Rows from block 12 of a small image classifier, named by matrix and row number. Rows with one number belong to one neuron. Each number is 500 + 50 x the weight over its row's rms, rounded and kept within 0 to 999. All counts start at 0. Numbers have three digits each. After the name is the row's rms in percent of the matrix's.
After each neuron's rows are labels from the 100 images, of 14976, where the neuron reaches its highest value: "peak at" is the part of the image that holds the peak; "top examples" is what is common among them. Only what is clearly more common there than usual is listed. The data: drawn branching plants. In brackets: how many of the 100.
# fc1: MLP up (model.blocks.12.mlp.fc1.weight, 960x320), inputs 0-79
# fc2: MLP down (model.blocks.12.mlp.fc2.weight, 320x960, transposed), outputs 0-79

fc1.241 017:517520492544473481567442551456550522507457537547492473492550356408571472450507477529445568614370501501527455558404520469486502512407541499405464524557496474490442528488581542459522534495510574520549619487436580484515497555530476454417443577
fc2.241 018:554495494399435500502485431423481554568512540534513459494476500456563470564514561414438623490481374500552433572519525441467587507452498464479548435537432572474540454464444478569505448477427466510505485519513569535583495593554479495484476526
peak at: top left (75)
top examples: leaning left (91)

fc1.81 082:461468446542487525565515415522508491454457529480542425488564539480521540442447441455498487459576504508442541587549522579564515475528452510516472586495507563506503550555558525541549537453511444484481496542563524457526491613585480389425492464
fc2.81 082:544431473519569578557458483437538486407415525513510530501611416483505449524548499541564555447429519449499506529499558535449420480539496536492499516543495500543516453419482473588541575429577429536505505473438453527448500502543501489602539509
peak at: middle left (36); bottom left (28)
top examples: narrow (66)

fc1.345 013:528470534542445571413550495460515527450502437413577552514500449533443507514510458470584535481453392508544579540489561451497472391503420561478457489526467459518501464579490545453437406548392505489507407500509471471531513467521444520609544522
fc2.345 011:569564526551550512423389517482474393494429404530567434506474583482541492508452518529464471595479518493602525562502548488451475445521506408567573483548557511513460525437509475446442494528511620506496485497510544470530524495551522490492457480
peak at: bottom right (35); top right (26)
top examples: leaning right (46)

fc1.225 162:584488539546510494436455565514476519457519389548426501477517447483501475511562483651467484529434508571484557455558466570513510529579535465574486561546488491521475524452626515501513384502596554515466548491524555488565450530492502465480541613
fc2.225 159:527535389510532549459569435485425420633526464566493586507505468478513521577551501399445517560451453582464522489477603447562427454447463493464526418426531530419534524488453518417484439426494524473568521493425500505492524495551437488420399493
peak at: bottom centre (41)
top examples: leaning left (39)

fc1.175 147:512521399433524461395560492498509588475455528531511508534537499450568507564421468472482562480475640459438528524483492482469508519446506484514436372438508536435461556462440515336403574420540498418463501527564470545438500479517503416473474486
fc2.175 143:484491501502531519580563500361509493583472495512574474533475502487493486469537571495472484458525487534457452510427447534539604504548385539508543486551503543458568386491458510516496578515480432614477449565443523513430556473537542490526444538
peak at: middle left (81)
top examples: leaning left (81)

fc1.257 147:460488460512486536584443510463433451476420458454518560488482457443473531426534520453584573556529422519542560375531573473507398440560559442542393433477478514454419451504497528469503469439424527429488490478493410566532570452540562584509440455
fc2.257 152:523470471452467510500517515460410474449483527477580582500499546572453530459627480529507502463563554453549532521508561488500449545426511472541525515453582479413423492436493559528598492417484615478538640439488567552579516404504514473457488448
peak at: middle right (97)
top examples: leaning right (95)

fc1.710 178:479482497547500478437465493471400465531526477545558544465472501461546397523465512514474496366511499507481473511466525564526458464487532446510509500581461580504568513557527582557457485533440543561409571361540347496544531567548550472551511416
fc2.710 177:415552490495507477444464501560498497446484442474589480504397513514512493493501616351584494508562441470582499553510549497500513550570517447489630505563459395508527525477464454510505481538509517397519461579482397460495632544511492534556448467
peak at: top centre (64)
top examples: wide (48)

fc1.763 102:577495498532517469479543416549430617453501451514574489463374493406460493551560459481509492536470483511523449515543522489500502530534429490433612523567498522490524463512519558501483526596378540556445514484478546575515561394533563468513478420
fc2.763 103:503514458398448438509521457572491560373480461471462466516449537515519480458569348483508520432443576417448539473418555543494453347464566571470370429578527528505478452566485374470469412522554570496478496543510459458528571569504558561424489551
peak at: centre (66); middle right (34)
top examples: drooping (55)

fc1.253 103:549606428382587340530477522492505542547604476539453517434493480451450451432502485434516568422432435518516401533462505544500469509536458496447551507462632515517491459527494450603527523576489506486549498511541409551492505525444548488525589440
fc2.253 105:444455544559384572544494444513481541469487478567490495454553588566525526523540491493560558455495462455461535452456537546544496591541557433468498573470435533415480478445526570411594503444512495529504498478480405408424593587559494446496411495
peak at: top left (100)
top examples: three-way forks (91); wide (60); bare (38)

fc1.52 010:569383440424495619430475600436408452553464541429482469526544572526591483445502465572467602572480516493478548380489506529502452519456508438533534527518564516513437535548609443531515463538498571510507558520470447503504475510463461522522428517
fc2.52 008:566556450587445544455587475495504498434542459425532460441377482507584491525533491543514518457567452520514476519460474465561472615503561462517476490528522494485408453355579434563584547484533486463428539603448451455614507414519460476672452452
peak at: bottom right (100)
top examples: leaning left (100)

fc1.187 159:521580498536487548557458444502577489536522605437553557527461522411479468531501513514562444451545572468500334558501544550510532446497522509479377434518554583486561502478440412482457523513395482502497476386515531508383500475535550601506568556
fc2.187 159:487484438469498608481541574498507425539496554430498517487524459541548495512538388609477496444521530517512598511396604504534456527440523496487539460542491457451524427464491501490528520497559433446517423540435597522496406455526412473538439382
peak at: middle right (66)
top examples: drooping (43)

fc1.415 176:571526520549465518449539561445543483600394506474457488473565457515457424542527559497507455415486476523487476569528563554542533579495486472482483520506544490515520528512582513532539498522476392472419552472526553520503476486506529444465440454
fc2.415 192:499575491489478469486529410476512542461524497593529414526481540465492433498572537474476459494432518533596563529535531450489396462536478457555509508413523518522518568548518499483475452380460582562447502515493408474639530513465450510469508551
peak at: centre (100)
top examples: leaning right (100); two-way forks (86)

fc1.654 010:483506496602441487480470432432482494618494404544434459522450518445439426462494449440440531495474415423386445470577614500513583468491509440445468539511549510409442545561528486496523463512491497536482495586458469510432454511577534426617515428
fc2.654 010:418506523539629439574417547519537582493416472422531486500462539552514445604510397432434513418522479476529564545515482525616560508523494471484474427519513446412474513507450468448566456513510523516549534558494470553559546469553508522534492438
peak at: top centre (83)
top examples: two-way forks (86); narrow (71)

fc1.276 011:497503404536454444519616475456495521491425489505497528481432529471474455512509518459474494508425413490408448534568520373449531568485489425488458452561456592511468477480457463471544493568546443438522523529458508537527445386483433505504484427
fc2.276 009:474482413507480499433518534475496465578462494527509515508395495493532446409455507657524500551513474574587427404502567487448443585458588501455473505495499502355456432559554543427473457550546454616464486482486476462466494448515514509503495506
peak at: top centre (47); top right (27)
top examples: narrow (76)

fc1.669 186:451467454403442538491486601485512504504470507531444496552446575520529499435535623532415504471476575556494473494479424564483497538553458549379398430594425526442472474598526494389520529516396473534526630525511495511514462432470469504454531495
fc2.669 184:553555446543478460492531523594440512525518493526479567534416430467574538512487512424485462402512470431500509576466515532510491464592539461353488529523551533581452550480533443468484551498481531500482494602602545512380402447532485488462480534
peak at: middle left (66)
top examples: leaning right (73)

fc1.249 174:445466418499591435482513535549448400511422533508418571406517530542555466428562491569361496502467455417516420514511515504541513514418460388548450474533511526394460549500552473519521456566570558478540452600492500541517469519519490576505491444
fc2.249 189:456546443541427473413662434584431491456449478492528452485495612537499345460527515436488518471513477381467521527457491477475608471441520479469487499578522394494464502583561495473543463510578469447463514481530468459554513454529456530484549547
peak at: middle left (51); bottom left (25)
top examples: two-way forks (84); leaning left (77)

fc1.307 188:412501555504559478517571535491496523529489446481446508538464478432537509518510548485455484458518495393528494479552499513497584484603553521444545435397439497432532436532565547474461431487431596475545452508577570435508558495534422452463430511
fc2.307 175:553623523471486539455517482451456504497532583414487513521458436477406473434478499507401500406492577493454433568566526455409614524496523557532463480473596585456471526563490437462514553510404450620583460504486522474595535568509502540424524438
peak at: top centre (31)
top examples: leaning right (44); spreading (35)

fc1.319 085:449547521469507453475564565522472560456450471486530461481474589431452491525483521543543490567461470530520430529527480455498466520490579547419450471440530592443514416439506524520418448481448410534491526499485490454473431525457471486502546512
fc2.319 082:436477583462570495601415492475463450452431429573499438570507494535474525530506572458500512557483550521533516519529496516588575514504449427596419469481470559516479496481550548460466540527545618559514513446584480475473414425602496572505533522
peak at: bottom centre (39)
top examples: spreading (40); leaning right (39)

fc1.512 016:462333559495515486570452480441487546515587531467464491517573551481426582489460555504479456584490571512575523527569511446526476477515501468480544414501569551467509613456530464529461482453543552529511532511475544497493546506496535453583590567
fc2.512 015:546544533496514517432475449570479498500564520578481528374460482567525458511407451445484460514555406457471457518437507482480533598527392521528468527523495553610533474548446500443519498543464479509570507486470446431532460614481472530540428450
peak at: top right (51); top centre (40)
top examples: narrow (64)

fc1.495 190:577475468607527557542533455485457544394460500567458487400523426405427533372553467523468503522538328418486429538524431449488466490494420523511438463441487476455546603517460551561428530551516555425463532585433484517438568503423528512450502551
fc2.495 189:519450444481480507511474442490477539518510486524511503509489535394442539501462440427455535478518495473471465485413512445482520482510422553584533387548552497490438490409478459440531457507425575474495463543500526484529543506547465577540451548
peak at: bottom centre (43)
top examples: two-way forks (75); drooping (54); wide (37)

fc1.528 072:584487518508579601448524457568499582404517442576448521525569512447571506546549496570495516462489552470539504514434502576574586536485579472416494441421537506552530526431465608544461397425564479665451476508493580557476444399540502502453465428
fc2.528 069:506494574499592529443535492515565446431504552485496489504509563512499413520538500509510465432482495526499501444492426450509524469487526489603524562479528481486439521508439434514465482483556538500464471434501458422418464510519478430482448471
peak at: middle left (79)
top examples: two-way forks (92); drooping (53); leaning left (47)

fc1.157 020:575579629464431583454481504479478459566525557513453514510475559535522532544513478456484506495516553408480558483516477514494460595595505518453510463513563483489516441531471623539481487468396537546491475586530479497473568501460525543550501522
fc2.157 019:452443453516456511437482429483461503459522524554407512496514493425514466514481454462410483480487476535500480611412616482522495471492539487515508585456542545531442570372544537517612493507431394502481524444543433514496595495572552476485437527
peak at: middle right (61); bottom right (26)
top examples: leaning left (69)

fc1.7 171:411491537552545498469437401517376411438428495358532557578519575553486456556522533469473497539532555514484475492490519496514560481470471471452443423563446480507520489522521516569555619555453519491498515506574490538534466470412439391584483454
fc2.7 166:490474425433513530476585407505559506469514517482553562477527550532491561534548455508439522428479552546518529485497495615453556526548490469371546479522415425503385451448521552497511460462343460535460373441491439423501521456493465551435531515
peak at: top right (31)
top examples: drooping (86)

fc1.549 027:454509545490505590511537467544548578510512507407586539478457442571588528483527487482542475462452460437432542462503498517371434531506473495425580474396502563428442504509510539458545422519419450548442483482526410461434528487536560452564507435
fc2.549 027:530561529531461399542530458535512458516417514579493542541578530581438526493482514449489411528516550470504531543440562461541408567491518540414516410553559581431508539485587446478507546544452519496562589456477594427512646443468490483529484480
peak at: top centre (81)
top examples: spreading (83); two-way forks (80)

fc1.170 013:456449513553505525579517409492578599624506518483531421500441492481565552467553521547555471505516476504488486502574477472542508474456407523433392482423585462424453552414497533515487528550495444497437539537541454517530612470527523543418506456
fc2.170 012:536514491602448505575501453480546500566616574510438498537445560466444491482533530553482588501442478571570481437553498520566516489443482466441433558477494570489530531421558562553605517454440461537434487600554457590492524560547559585466484487
peak at: centre (100)
top examples: leaning left (86)

fc1.152 018:584573574413480592452505528494444485458547491433601579554475436584591480529580549531472434499462495521512565549495591566517428501561564511507496571450406491511438449560459421510530440531473486466475499451512583530493525420408549507418466512
fc2.152 020:556501549504400512461481436478587529590531598542424416536533466455446462554423629472571450535465635456498531520540520466561507473519470526482492462576558620473472566441530494371498485423535540527567595552496531554483448551515483490500524531
peak at: top centre (83)
top examples: spreading (94)

fc1.154 158:507551413557387482485492503499469378481461500435529450516499528543498596571527478535535433483504528494559503536440476526534549528469484471455504529452488465608570492470427468576528586549527538438492453529533516468464604584523560523433517436
fc2.154 163:455526535535549482393469495494513444481526566442462466610495413567521529496408511450461459429559568527490467481540556501461482474522532479545431471550370484516511484481428474536475498467451493450534535500529425452432444546525513524439544480
peak at: middle left (55)
top examples: drooping (68)